config = dict(
    dataset='procedural textures in two colours, tilted and lit',
    norm='layernorm',
    activation='squared_relu',
    conv_stem=True,
    layers=8,
    residual_init='zero_last',
    beta1=0.8,
    beta2=0.99,
    steps=23700,
)
Rows from block 3, named by matrix and row number. Each number is 50 + 10 x the weight over its row's rms, rounded and kept within 0 to 99. All counts start at 0. After the name is the row's rms in percent of the matrix's.
# fc1: token-mixing MLP up (model.blocks.3.mixer.f.fc1.weight, 128x64), inputs 0-63
fc1.21 098:49 49 54 63 52 40 48 43 48 33 61 66 53 39 43 43 41 31 44 47 38 49 66 69 51 56 54 62 34 37 60 63 43 63 55 58 28 37 59 44 57 58 46 44 35 53 64 40 45 62 46 44 43 65 68 41 48 48 47 48 46 57 64 40
fc1.22 048:47 66 35 51 56 39 59 63 61 43 43 38 32 39 52 45 45 40 29 42 38 35 38 38 68 35 32 41 39 37 35 48 46 40 46 47 42 45 41 46 53 43 41 41 36 42 40 43 43 40 38 42 45 40 43 41 60 43 45 44 40 54 47 50
fc1.23 100:50 45 64 63 59 44 51 40 46 46 57 67 74 60 57 38 47 49 47 48 51 48 58 48 50 41 31 24 26 35 53 55 56 55 36 25 29 36 55 58 55 59 56 50 47 45 59 60 49 56 63 60 54 53 50 55 44 52 57 53 50 49 43 47
fc1.24 098:43 57 51 43 52 50 52 50 60 58 39 29 39 47 34 39 49 54 50 48 73 71 49 42 44 53 62 64 70 64 51 52 33 42 48 35 24 33 50 69 40 56 61 47 39 46 58 61 42 55 61 56 53 54 48 54 52 44 46 47 51 53 44 47
fc1.25 104:47 50 56 59 49 44 49 46 48 37 52 63 52 41 42 51 45 48 62 70 49 38 51 63 56 38 56 57 33 27 54 69 40 44 58 57 35 28 50 67 46 44 63 59 38 27 40 52 42 50 64 65 45 37 50 57 46 48 62 60 50 39 48 57
fc1.26 083:51 62 23 41 24 26 46 47 70 51 40 39 43 39 47 56 39 57 56 58 56 63 53 69 42 58 60 56 60 51 62 70 48 56 44 47 51 41 40 50 33 43 53 45 49 46 41 41 32 47 56 54 44 47 47 48 51 50 42 48 44 45 48 62
fc1.27 097:47 51 49 38 48 53 63 48 53 45 27 27 40 64 75 55 53 48 39 31 39 60 67 55 49 57 59 50 43 44 45 46 53 64 68 59 50 40 38 38 53 58 58 52 50 47 38 35 37 41 47 52 60 59 49 47 42 33 38 52 65 58 57 50
fc1.28 114:73 49 57 49 44 40 39 42 46 46 46 42 38 37 32 35 49 49 48 46 39 35 30 38 55 53 55 55 47 38 35 39 55 57 61 59 54 47 43 43 57 64 68 65 62 57 49 48 59 63 67 67 64 55 51 49 57 59 63 63 62 55 49 46
fc1.29 108:48 42 50 42 55 48 50 51 44 48 71 36 56 46 41 48 30 41 77 43 58 52 51 61 53 48 71 35 44 48 49 62 50 54 63 38 39 55 46 39 52 44 41 44 61 79 60 37 59 58 37 51 46 63 49 41 63 55 51 58 37 41 46 49
fc1.30 105:45 57 50 47 56 39 51 53 58 57 60 61 53 51 52 56 42 46 45 46 46 39 40 43 48 36 33 39 37 34 35 41 45 43 43 46 49 49 54 61 57 54 61 64 69 66 75 73 56 55 60 64 59 56 53 54 49 46 40 40 36 33 36 39
fc1.31 105:54 37 46 53 61 52 52 49 48 38 34 55 64 50 57 52 58 57 46 53 40 42 52 59 63 67 65 55 33 46 27 48 48 46 55 40 41 81 53 57 42 32 51 43 44 78 54 59 50 47 70 56 36 50 36 49 53 47 54 50 45 50 51 44
fc1.32 098:55 42 50 60 46 36 54 54 45 41 58 61 39 32 53 60 50 48 47 48 56 54 53 30 51 52 43 43 63 78 65 40 61 70 55 49 45 53 54 42 53 52 31 46 40 38 37 46 47 43 34 68 54 46 43 60 50 54 44 70 62 40 47 64
fc1.33 116:79 64 64 43 49 32 58 27 64 59 51 47 43 38 35 34 42 56 52 46 44 42 37 30 49 58 50 45 47 44 43 34 48 61 52 49 42 44 40 37 46 60 55 49 46 48 40 36 39 64 57 51 51 50 45 42 59 67 59 59 56 53 48 42
fc1.34 118:46 59 48 51 60 50 58 41 53 41 52 64 70 59 47 42 42 39 48 64 70 60 45 40 56 30 41 59 64 55 39 37 33 34 37 56 59 49 34 36 48 35 43 56 60 49 33 37 46 45 49 60 63 52 39 44 56 48 55 60 65 58 47 51
fc1.35 102:45 36 40 47 45 48 48 35 51 56 41 63 37 48 61 42 52 63 45 72 37 59 69 54 35 50 30 69 40 46 43 41 52 56 33 69 47 45 49 43 55 59 25 52 53 53 62 64 52 62 34 51 52 41 46 51 44 55 47 55 54 38 52 51
fc1.36 088:45 52 52 48 52 55 50 52 49 41 67 53 61 62 41 50 36 32 60 51 56 70 44 60 47 23 53 46 40 51 33 57 43 42 70 66 38 52 34 61 50 41 67 70 43 51 36 62 48 46 53 62 39 38 41 48 59 54 49 52 44 54 48 56
fc1.37 101:42 50 54 47 45 42 40 52 59 71 59 47 41 49 55 55 67 71 57 41 32 42 54 56 40 66 46 30 29 42 55 55 58 52 37 27 37 50 56 55 45 43 31 31 43 55 58 52 51 47 40 44 52 63 59 51 48 51 51 57 60 63 60 49
fc1.38 094:41 41 45 50 59 59 57 54 41 37 41 46 67 64 59 57 38 33 35 41 53 64 61 59 39 29 27 37 49 61 61 56 40 34 26 39 49 54 59 52 45 40 36 44 53 58 57 54 53 53 48 54 56 61 55 50 57 52 53 58 57 62 59 51
fc1.39 095:45 50 47 43 43 52 51 39 56 56 61 47 44 49 67 38 52 49 69 53 59 57 66 40 58 34 58 32 41 46 65 45 40 42 65 32 43 42 59 36 46 44 79 50 61 48 66 41 38 40 63 47 51 49 66 50 42 42 59 43 49 48 63 52
fc1.40 062:69 67 48 41 53 30 59 48 69 44 46 43 35 42 46 46 34 43 34 44 40 40 40 41 62 37 38 39 41 38 39 45 39 43 43 44 43 43 41 46 45 43 42 40 37 43 38 42 28 41 39 41 41 41 41 41 56 43 44 45 40 50 43 48
fc1.41 098:51 47 56 55 43 46 48 57 52 58 66 53 39 43 49 54 47 58 57 48 40 49 44 37 44 48 43 40 47 57 52 45 47 39 37 55 62 66 65 50 37 30 33 48 60 59 68 55 46 57 50 40 33 40 54 58 62 78 73 53 34 34 45 48
fc1.42 105:46 52 48 47 54 60 42 44 50 56 55 44 57 61 29 46 54 58 49 33 43 67 46 62 50 50 37 33 48 73 52 57 48 53 68 64 50 50 47 38 36 39 61 62 37 36 65 60 46 40 50 51 35 34 69 57 50 48 54 60 58 36 59 38
fc1.43 095:95 69 54 44 50 42 68 59 58 51 52 48 45 51 51 43 52 51 45 45 45 41 50 49 92 58 46 46 43 41 48 52 41 53 45 45 48 37 45 55 65 54 51 42 45 44 53 53 57 52 52 46 52 55 51 51 59 46 58 50 59 60 54 49
fc1.44 110:46 49 53 54 51 45 44 48 51 61 64 63 61 53 45 50 56 62 68 66 61 54 52 56 42 50 53 46 44 42 49 52 48 43 32 28 29 31 41 47 43 42 31 25 32 39 49 51 58 55 46 39 42 55 60 58 57 63 58 53 56 63 62 61
fc1.45 102:66 62 57 53 59 41 58 59 64 71 63 59 62 66 60 62 48 64 55 54 50 50 50 60 54 58 48 46 38 41 46 47 41 51 44 45 38 35 43 47 46 47 46 40 40 38 41 46 31 47 40 36 37 37 40 42 41 44 43 35 34 37 35 39
fc1.46 097:50 49 48 50 61 42 58 56 49 34 24 46 73 65 56 63 53 49 26 37 65 57 39 47 51 63 51 53 58 41 30 41 57 68 59 65 61 36 39 42 51 56 50 63 58 39 44 46 37 46 51 56 50 46 57 57 48 41 50 56 48 43 59 55
fc1.47 099:51 57 53 48 62 36 45 44 53 47 40 47 67 51 33 46 44 46 38 47 70 60 48 58 58 61 50 51 61 54 50 67 61 70 60 45 38 43 47 60 57 58 39 39 39 46 37 44 41 37 33 52 63 65 42 40 47 36 42 64 67 66 47 40
fc1.48 093:49 51 51 46 53 43 47 48 55 62 55 46 56 56 57 50 49 57 45 46 57 60 56 50 50 49 31 32 43 44 35 39 56 62 41 40 51 41 36 37 61 72 58 57 74 65 54 50 48 61 39 43 68 70 53 52 41 40 27 29 49 56 55 52
fc1.49 107:48 53 56 59 55 42 42 48 51 62 54 53 50 44 50 50 49 48 31 34 39 50 66 57 56 42 36 39 43 60 61 56 44 49 62 72 65 60 45 37 52 53 65 80 67 50 34 38 52 45 44 46 43 38 36 54 55 58 43 39 46 48 55 70
fc1.50 099:45 47 40 44 48 58 57 50 50 51 50 35 49 64 63 51 50 56 62 44 39 27 37 35 50 56 63 49 56 46 50 51 50 54 39 46 72 72 70 56 46 51 31 41 61 43 41 35 41 57 58 56 45 32 39 51 41 46 59 63 50 42 60 67
fc1.51 101:48 55 55 51 52 46 54 45 56 60 53 50 55 60 48 39 53 51 40 43 61 67 59 48 44 33 26 29 49 68 62 54 43 35 22 31 47 66 62 53 51 50 41 42 52 58 55 46 55 65 60 57 52 50 44 36 58 61 65 59 49 45 40 38
fc1.52 073:23 71 42 37 26 50 65 54 63 61 58 56 51 57 57 66 49 56 59 47 54 61 54 49 67 62 51 46 48 49 51 63 42 56 53 53 51 46 53 64 76 57 53 49 53 53 46 51 53 52 67 47 52 63 51 62 62 59 59 58 60 52 57 68
fc1.53 084:08 58 34 35 51 30 49 48 58 49 51 54 41 45 46 52 23 51 47 44 47 50 48 38 40 41 48 48 54 36 53 46 37 53 53 55 52 55 53 50 31 50 44 54 48 56 50 50 20 57 50 51 55 54 53 50 34 47 42 42 47 48 42 52
fc1.54 110:54 59 55 59 57 47 54 49 51 62 65 62 61 54 47 45 59 64 68 61 52 46 41 40 47 63 61 51 42 41 35 38 56 62 59 50 41 36 31 39 57 61 57 47 37 35 31 36 56 63 56 47 39 36 32 38 53 58 55 50 46 41 39 36
fc1.55 091:41 58 47 45 45 37 66 64 48 37 53 54 45 39 50 61 34 30 48 58 53 43 52 62 53 32 45 64 62 52 43 49 42 39 52 62 61 57 42 38 55 46 54 63 61 59 37 30 49 51 52 57 64 63 40 30 54 52 49 40 61 67 43 37
fc1.56 108:47 53 46 44 44 56 55 45 48 49 64 52 40 67 61 35 41 53 64 47 38 67 57 40 46 56 53 30 31 54 41 52 38 51 58 48 48 64 46 71 45 47 60 45 46 62 40 58 50 51 51 36 51 69 31 39 57 62 47 36 61 70 41 44
fc1.57 101:49 48 57 60 46 47 49 59 49 50 53 50 51 44 54 62 39 45 50 49 45 35 40 49 46 41 57 63 52 34 34 45 43 51 64 72 54 35 35 49 45 55 64 63 44 30 47 65 46 52 59 51 32 33 55 73 49 48 53 50 32 33 55 70
fc1.58 103:46 48 51 47 46 55 51 53 59 61 54 57 53 45 62 38 55 47 50 53 49 42 40 38 40 18 42 45 58 63 51 62 43 50 64 58 61 52 47 66 55 67 58 34 36 42 39 49 51 64 69 33 29 48 47 46 33 44 49 45 57 67 58 50
fc1.59 093:36 55 45 58 55 44 46 51 49 57 56 55 47 45 43 48 52 57 56 46 39 29 34 44 46 62 50 39 31 30 33 40 52 59 56 39 31 28 29 41 59 59 60 47 41 36 45 59 62 58 62 56 58 54 57 64 52 48 59 54 58 58 60 62
fc1.60 091:53 41 71 54 46 43 48 48 49 57 60 53 39 39 50 57 52 44 57 47 64 68 57 47 59 38 41 29 40 65 61 51 51 43 38 23 29 35 50 51 57 62 64 57 54 40 40 42 52 62 62 61 64 52 55 45 39 44 41 42 56 41 58 48
fc1.61 093:49 50 52 55 44 37 54 60 49 50 60 50 35 34 53 68 29 41 62 63 31 27 42 51 48 43 63 72 48 48 48 56 43 45 54 56 55 66 50 56 59 57 37 34 52 60 41 42 59 60 36 35 57 52 38 42 49 60 43 47 61 63 58 50
fc1.62 100:46 55 42 54 53 60 49 42 55 58 41 40 47 68 57 35 59 68 38 30 46 64 49 31 47 65 56 46 55 66 42 44 36 45 51 41 55 54 44 46 38 43 47 43 65 49 41 64 48 47 52 49 68 44 39 71 51 59 53 47 50 32 36 68
fc1.63 095:97 26 81 58 44 39 41 55 34 45 44 43 46 49 44 41 41 41 44 50 48 46 46 40 56 43 52 57 55 50 48 49 41 43 52 55 56 54 53 44 36 44 51 48 54 49 49 38 39 46 48 54 53 49 45 41 35 43 44 45 50 56 44 45
fc1.64 100:43 62 65 50 51 41 47 50 60 65 62 44 32 29 27 46 61 61 63 45 35 37 38 49 45 51 49 57 57 60 60 60 50 43 45 53 63 70 65 57 46 42 42 46 53 69 63 50 40 44 35 37 45 58 56 46 46 42 38 44 49 55 53 45
fc1.65 118:70 60 57 47 54 52 64 60 52 37 43 52 52 55 58 68 31 39 43 47 47 50 56 65 59 36 39 45 45 47 55 61 31 38 37 42 46 47 53 62 37 35 38 43 45 48 55 62 30 35 37 42 46 50 56 62 40 33 40 46 50 53 58 60
fc1.66 105:46 51 59 35 56 59 43 47 50 52 55 26 70 58 33 67 44 56 54 40 63 50 35 62 47 49 50 58 49 46 54 38 48 51 40 62 48 36 70 42 56 56 52 41 43 57 67 40 41 49 74 44 47 44 36 44 36 43 62 44 55 48 43 67
fc1.67 105:40 49 54 44 54 60 54 51 43 46 63 29 48 50 62 53 40 36 54 58 60 40 47 48 47 76 42 50 46 46 56 46 59 63 34 65 40 69 42 37 41 47 38 59 45 48 58 67 44 42 47 35 52 39 59 68 37 60 55 51 65 42 36 46
fc1.68 101:54 60 44 43 46 29 54 44 53 52 44 38 37 37 37 39 48 49 43 36 33 34 38 37 57 42 43 38 34 39 36 40 47 49 45 42 35 36 35 44 56 52 53 44 38 40 43 46 55 62 60 51 48 50 51 52 67 68 69 59 60 57 58 59
fc1.69 091:49 47 52 56 50 42 45 50 49 49 61 53 59 43 42 50 44 43 54 53 66 52 47 51 41 34 50 52 72 54 49 51 39 39 34 39 58 54 53 60 44 46 37 30 43 39 55 72 58 62 58 53 41 31 42 64 58 66 69 70 55 34 32 46
fc1.70 098:17 40 21 50 56 56 35 40 51 54 63 53 53 59 51 57 55 57 53 58 59 57 57 55 24 56 62 57 61 61 64 55 57 55 58 58 60 64 55 62 47 54 54 59 58 57 61 56 52 54 57 59 59 54 62 57 46 54 52 51 53 65 48 58
fc1.71 102:49 39 49 48 54 51 47 53 51 42 41 43 47 63 38 58 56 69 63 58 51 46 22 40 40 51 38 45 58 70 65 67 45 45 42 42 31 42 42 53 48 57 60 71 47 57 42 45 40 44 56 53 40 66 49 46 46 54 62 40 34 60 63 44
fc1.72 110:43 44 58 52 59 62 54 47 52 65 57 33 57 39 53 53 48 41 47 64 51 59 46 40 42 52 39 66 34 77 37 46 60 53 57 36 45 44 52 68 46 43 56 46 74 48 36 40 55 61 43 49 45 43 67 46 44 42 49 61 50 30 61 42
fc1.73 103:49 40 56 44 45 40 45 58 48 47 50 46 53 48 52 67 55 63 50 41 70 49 43 37 49 59 47 31 62 45 45 34 45 49 65 45 53 42 75 61 43 44 63 36 43 30 62 49 47 52 46 35 65 50 57 32 51 63 46 40 68 51 60 36
fc1.74 089:60 45 46 47 39 51 44 53 47 54 39 48 58 59 33 56 48 48 45 56 58 48 32 72 81 50 50 31 45 66 52 47 54 50 67 45 43 58 60 34 51 39 49 64 67 42 62 48 54 56 35 72 62 38 52 54 52 55 53 48 46 61 56 53
fc1.75 113:44 46 54 55 43 64 55 41 53 33 44 72 32 55 51 51 52 41 56 61 36 45 43 57 50 74 47 26 49 62 57 46 55 52 45 38 76 31 49 54 43 54 42 44 62 40 64 56 39 41 59 63 42 45 49 47 46 42 57 52 36 57 54 54
fc1.76 107:50 42 51 49 50 60 48 47 45 41 50 58 47 66 53 43 54 62 64 63 36 55 48 46 64 45 36 44 37 40 53 68 49 46 49 57 57 35 47 49 52 63 53 55 69 47 48 40 56 62 51 12 51 62 62 51 44 45 52 58 67 34 34 47
fc1.77 101:50 47 55 46 44 40 53 62 53 49 46 40 42 46 61 67 44 51 60 65 62 48 44 58 45 50 57 61 53 30 23 38 50 46 48 54 52 38 38 40 46 47 40 40 52 65 74 66 53 49 37 39 50 71 67 60 53 53 54 51 45 49 40 34
fc1.78 068:92 44 26 45 44 43 40 49 42 42 43 41 38 42 47 41 48 41 42 40 43 43 44 40 76 42 44 45 40 43 43 44 46 41 43 42 43 39 41 45 42 44 43 39 39 41 46 42 50 42 43 44 43 44 42 42 45 42 45 41 43 47 45 42
fc1.79 098:51 45 44 56 49 42 41 59 59 55 30 58 60 43 49 59 57 54 25 46 55 26 38 59 43 51 36 66 73 49 45 63 40 38 45 63 67 53 46 63 35 41 51 47 45 38 43 64 47 53 63 44 54 45 43 50 52 59 52 37 61 64 51 41
fc1.80 102:43 40 50 41 60 46 45 44 41 54 56 39 63 40 63 47 51 53 63 40 66 34 61 57 38 40 37 38 58 23 48 54 47 47 55 73 76 51 52 57 50 51 45 59 43 28 38 41 57 54 39 57 48 54 56 61 53 47 35 54 50 56 50 59
fc1.81 100:38 44 45 49 44 46 39 48 56 50 59 52 56 58 42 55 53 28 46 31 44 57 49 57 41 47 74 52 53 41 42 52 57 60 67 49 67 43 49 50 48 50 35 31 80 50 55 65 48 49 36 29 61 40 44 53 53 63 54 47 64 52 45 47
fc1.82 105:65 64 65 40 57 33 61 48 70 58 55 55 53 52 52 58 36 53 48 45 44 47 44 51 56 45 43 43 37 36 43 46 35 49 41 38 37 37 40 46 46 47 40 39 36 38 38 44 22 47 41 37 36 37 40 45 51 48 43 40 38 40 41 45
fc1.83 099:44 38 53 60 47 51 38 42 43 37 58 49 33 48 54 61 44 48 58 52 41 58 49 55 40 60 51 54 45 43 30 55 45 42 28 47 47 56 54 60 49 66 60 64 54 42 58 35 59 45 46 56 46 29 65 39 56 32 35 50 63 38 76 56
fc1.84 095:51 47 49 45 36 52 48 51 54 63 51 39 53 64 40 33 37 45 57 59 59 38 39 43 60 31 48 63 60 46 59 61 48 43 44 36 38 46 71 60 52 68 55 58 58 48 27 40 54 55 44 60 55 53 27 43 46 43 42 49 44 61 61 67
fc1.85 099:51 62 54 49 55 47 63 54 54 40 47 52 50 45 51 45 46 46 52 53 47 40 33 39 60 57 59 65 55 46 34 35 54 50 54 67 68 55 38 40 53 39 42 63 73 65 52 44 36 29 32 45 60 65 59 50 48 31 30 42 55 55 56 50
fc1.86 104:86 53 64 57 54 43 50 51 49 62 61 60 57 53 47 43 56 63 63 68 58 51 44 45 72 65 64 60 55 52 43 43 51 61 62 58 51 46 42 42 52 54 56 52 45 43 33 40 51 50 50 48 44 37 34 35 48 50 48 46 47 40 34 36
fc1.87 103:49 36 58 58 59 64 49 40 53 35 41 61 64 52 46 43 53 62 53 39 27 44 48 66 54 59 57 60 51 79 58 52 53 37 47 49 32 59 47 41 47 50 55 40 52 52 52 39 51 51 39 42 67 48 56 51 49 66 47 45 57 22 49 64
fc1.88 107:47 44 46 49 58 50 52 44 52 54 38 52 72 47 59 37 58 58 37 37 51 33 62 38 46 60 44 47 46 26 66 52 52 57 56 69 56 35 62 66 43 44 43 61 58 53 46 49 44 36 43 47 41 66 54 38 48 61 69 55 29 47 54 51
fc1.89 098:47 45 39 51 54 44 51 55 59 48 45 55 59 39 58 50 49 39 54 63 41 33 67 43 46 24 70 77 43 52 71 42 38 35 51 55 34 36 61 40 52 60 57 49 46 43 64 49 48 60 48 49 57 48 61 57 46 56 42 40 64 48 38 44
fc1.90 088:55 50 40 48 57 52 58 58 50 59 51 43 92 48 49 52 49 55 47 54 40 60 43 75 71 28 58 60 55 58 62 44 49 58 51 44 46 49 50 52 54 41 42 46 76 42 58 51 46 50 54 50 39 47 45 43 54 44 40 42 38 62 41 51
fc1.91 099:46 50 47 44 42 49 57 59 51 45 48 48 53 62 57 55 40 43 50 54 62 69 53 43 35 42 55 63 65 64 40 32 48 51 49 54 47 43 33 35 52 60 50 38 30 35 36 42 54 61 47 38 35 47 58 61 52 58 43 38 47 63 71 74
fc1.92 108:47 48 62 51 47 62 41 41 46 62 58 33 47 68 48 45 46 47 42 28 55 54 47 54 52 69 50 56 81 40 28 60 59 49 33 51 61 36 37 54 53 45 42 51 43 54 61 46 52 53 57 65 33 50 65 47 46 43 49 63 46 40 53 42
fc1.93 082:84 52 24 39 43 34 46 43 47 40 44 43 38 41 43 43 36 42 43 41 42 43 43 41 75 42 43 40 43 42 42 42 39 43 41 41 42 43 41 44 37 46 42 41 40 43 42 44 37 43 45 43 42 46 42 45 43 44 47 43 44 45 44 43
fc1.94 106:53 55 49 43 60 46 60 52 51 49 42 44 59 65 54 43 43 53 39 40 58 61 54 35 51 60 47 45 55 65 58 33 52 58 40 39 53 65 63 35 59 55 34 30 48 67 65 37 53 59 35 31 47 66 63 40 59 60 41 39 45 59 59 44
fc1.95 101:43 43 31 58 55 42 52 55 46 42 36 54 53 22 54 58 55 58 49 64 69 37 62 54 42 60 54 53 77 44 55 48 57 52 37 17 44 37 46 37 46 48 61 49 61 59 60 51 44 50 60 49 39 51 53 52 46 47 52 51 45 47 52 43
fc1.96 107:48 46 68 50 46 58 46 45 48 49 51 45 46 58 57 39 55 41 38 59 48 34 44 68 64 64 38 80 45 57 51 44 58 43 43 44 56 55 48 45 46 46 68 43 53 38 45 50 56 47 53 54 49 43 58 47 46 60 40 40 42 89 48 36
fc1.97 115:36 49 41 41 50 53 59 58 52 53 43 39 47 56 66 65 50 46 36 31 41 51 66 65 32 48 37 32 35 50 59 60 50 51 47 43 36 40 48 53 53 62 55 48 39 37 40 44 64 69 65 55 43 39 40 45 57 67 67 56 50 44 47 48
fc1.98 104:43 61 47 57 63 40 57 46 47 38 55 68 64 54 38 38 24 33 45 55 57 50 30 29 50 44 48 58 59 57 42 40 48 56 54 54 59 63 59 59 61 62 49 44 49 55 61 66 51 58 42 30 37 44 49 59 57 60 48 38 37 42 48 57
fc1.99 122:44 56 43 33 40 24 51 46 55 46 37 36 33 39 39 51 51 55 47 41 38 43 46 57 45 65 57 52 47 51 55 60 62 65 61 54 55 53 59 64 61 62 58 53 52 57 61 65 49 57 46 40 36 45 55 57 48 46 33 28 28 39 45 51
fc1.100 097:48 45 59 46 49 48 39 46 57 66 44 46 49 59 57 55 51 46 39 46 48 71 52 50 43 43 50 54 31 54 35 41 48 55 69 52 25 65 55 37 49 52 62 46 26 69 58 39 42 41 61 52 28 62 62 56 42 47 60 56 35 47 50 54
fc1.101 108:48 50 56 55 52 51 45 48 48 55 38 56 64 38 38 53 51 48 44 47 63 55 57 44 52 79 71 35 18 48 81 50 45 35 45 54 49 50 48 43 49 49 48 54 53 57 41 48 50 64 50 45 41 53 42 63 48 44 45 47 57 66 33 53
fc1.102 110:42 43 61 54 65 48 44 34 50 50 54 41 53 45 53 54 48 53 66 23 34 38 63 49 47 40 60 44 65 69 61 41 45 43 46 46 54 57 34 44 55 68 47 51 37 42 32 68 48 52 35 61 48 57 42 53 46 54 33 49 47 65 57 40
fc1.103 086:57 36 52 52 54 44 49 53 48 43 43 57 64 45 36 58 50 50 61 55 57 62 42 68 53 38 48 36 47 64 16 50 57 49 35 49 61 44 31 55 53 50 36 57 71 54 34 70 66 45 40 46 57 53 44 57 49 46 45 60 59 47 46 46
fc1.104 106:69 60 60 59 54 48 54 46 55 61 62 62 59 59 56 55 57 62 62 63 62 59 53 53 47 61 61 59 54 56 54 50 55 53 55 54 51 46 45 45 43 48 50 48 44 42 37 39 37 44 41 39 34 33 30 31 40 41 42 36 36 36 30 30
fc1.105 092:48 62 38 52 56 44 58 55 52 43 57 62 46 38 52 52 45 50 57 42 34 40 42 37 56 67 67 42 35 59 62 46 47 50 66 39 36 63 72 49 44 35 56 52 36 48 55 38 35 47 68 75 45 45 54 49 43 38 53 58 43 44 57 59
fc1.106 119:62 50 54 55 56 61 59 57 52 55 56 58 63 64 67 63 57 50 53 58 61 65 65 67 62 48 44 48 50 58 64 62 48 42 40 40 43 49 57 56 42 37 35 38 38 45 54 55 46 34 29 32 36 46 49 53 38 36 34 35 41 44 47 52
fc1.107 099:48 44 58 48 52 45 51 47 47 46 44 47 60 59 53 45 55 55 53 46 52 56 62 55 41 61 61 48 48 54 66 58 60 63 51 32 35 42 57 54 52 59 47 26 22 32 51 54 54 61 52 29 22 35 52 58 54 60 52 37 38 48 57 64
fc1.108 097:51 57 56 48 63 45 62 59 52 35 40 44 50 50 48 53 44 34 30 35 40 39 45 50 53 37 39 39 43 45 47 53 45 53 63 64 65 62 62 60 64 58 70 71 68 54 51 54 55 48 58 54 54 38 37 35 50 42 48 46 46 34 37 35
fc1.109 107:49 49 51 52 43 57 55 41 53 55 56 37 28 49 56 46 44 51 62 42 31 68 65 50 48 52 70 66 54 69 57 49 47 39 40 51 54 51 37 44 51 45 43 33 47 36 32 57 43 51 75 46 57 61 55 58 42 46 74 47 41 47 59 50
fc1.110 089:55 54 55 47 32 56 52 53 51 52 65 53 51 54 47 40 59 51 47 44 60 63 50 37 61 32 32 47 64 48 46 35 52 49 45 47 73 58 64 49 40 53 70 49 40 21 52 61 39 53 69 53 38 32 58 60 37 46 51 46 52 46 57 54
fc1.111 106:51 48 56 59 50 40 48 49 42 46 65 65 45 22 53 56 45 37 47 58 48 30 63 70 59 48 36 44 71 60 54 51 60 67 54 38 61 64 43 35 54 54 58 33 45 61 41 40 46 37 57 41 48 66 51 58 45 51 58 50 46 47 42 53
fc1.112 102:45 47 48 39 36 41 63 61 47 40 41 41 40 41 59 71 53 56 61 58 52 54 63 71 49 62 67 57 48 44 47 53 53 58 55 51 40 27 27 34 45 50 54 54 45 33 26 37 43 50 59 60 50 43 40 47 47 48 55 55 60 56 53 59
fc1.113 103:79 43 52 49 48 54 62 56 36 32 29 35 39 44 49 51 45 34 28 36 40 49 55 54 65 38 33 42 46 55 58 57 55 45 40 48 49 60 66 58 53 44 42 51 57 64 63 60 57 49 47 51 59 63 60 61 51 48 49 53 57 59 56 61
fc1.114 098:47 52 59 54 49 49 53 57 47 50 56 47 40 45 53 57 49 51 51 36 32 38 46 52 59 60 67 56 38 41 47 49 51 63 81 80 51 47 55 44 49 45 57 62 49 52 62 47 43 36 27 32 35 54 59 49 53 44 37 43 48 57 63 59
fc1.115 108:41 52 46 47 32 60 59 51 35 61 59 57 32 54 56 39 33 40 31 77 50 50 60 61 38 46 41 63 50 37 51 54 54 52 67 55 54 41 40 62 52 41 48 34 46 71 40 53 48 40 58 51 62 52 41 57 45 46 46 43 60 42 46 64
fc1.116 125:62 59 49 41 41 38 60 50 49 34 34 36 39 40 41 49 34 37 35 35 36 39 47 53 55 34 39 41 41 43 49 55 37 40 37 43 43 43 51 57 47 43 45 44 47 50 57 63 44 51 53 53 56 55 58 68 58 55 54 57 62 70 67 71
fc1.117 095:26 55 54 59 50 65 56 47 62 53 51 48 61 40 53 47 63 51 42 56 50 36 60 48 19 39 67 44 48 71 37 48 59 55 47 58 40 46 54 48 58 64 36 38 54 57 40 54 53 28 68 56 41 46 56 49 58 57 40 47 60 49 53 46
fc1.118 111:43 53 55 55 56 54 50 63 57 70 59 55 52 56 64 68 50 52 42 35 27 31 48 56 39 39 36 30 25 27 34 46 47 47 52 43 38 41 41 45 45 53 60 60 56 57 52 48 53 50 58 65 64 59 56 52 44 46 56 55 55 55 53 50
fc1.119 112:84 37 30 43 42 35 35 42 36 41 45 44 41 43 43 42 36 42 44 42 45 43 46 43 62 42 43 43 44 45 46 41 38 43 42 43 44 43 43 44 30 44 41 41 43 43 45 43 34 43 43 46 42 46 44 42 31 43 45 42 45 45 42 41
fc1.120 108:30 50 23 42 50 44 73 60 31 29 43 55 58 56 63 57 27 33 40 57 56 52 58 56 39 40 45 52 49 46 50 49 57 56 53 56 46 45 52 54 66 58 48 52 51 50 53 49 57 56 43 42 44 42 41 39 61 60 59 54 49 37 38 33
fc1.121 098:42 51 43 46 53 43 61 51 39 32 40 44 51 49 48 53 40 39 40 41 50 58 59 65 40 40 45 46 54 57 62 61 48 50 56 50 54 52 54 51 49 56 61 54 53 46 41 34 47 64 63 62 56 35 30 26 57 59 65 55 53 32 26 28
fc1.122 099:86 35 51 46 50 57 61 55 37 27 37 42 50 52 50 54 35 31 37 53 56 60 55 55 64 37 48 53 59 62 60 55 48 39 47 54 60 63 63 57 42 39 45 51 60 62 57 58 42 36 42 50 55 54 58 56 42 36 43 46 48 51 50 55
fc1.123 093:47 45 50 59 53 41 41 55 51 60 54 63 59 40 30 54 48 52 39 50 60 49 35 60 48 57 31 31 59 60 39 65 46 59 39 40 74 69 45 47 54 64 50 46 66 58 40 33 47 61 54 37 50 40 45 39 47 59 48 37 45 49 67 58
fc1.124 101:41 57 49 54 54 48 52 54 50 52 60 66 62 45 34 45 45 60 69 65 50 36 26 37 46 60 65 57 42 37 34 36 51 51 50 43 40 43 48 53 49 42 41 37 44 51 61 65 43 42 37 36 44 59 70 61 51 45 41 43 48 59 67 60
fc1.125 096:52 46 55 48 46 41 52 48 55 43 30 36 39 49 61 58 69 65 63 69 66 62 56 58 54 43 46 53 42 37 33 36 33 26 48 61 54 53 51 40 44 45 59 65 62 58 59 49 48 55 49 40 28 42 49 52 53 60 52 43 41 54 54 58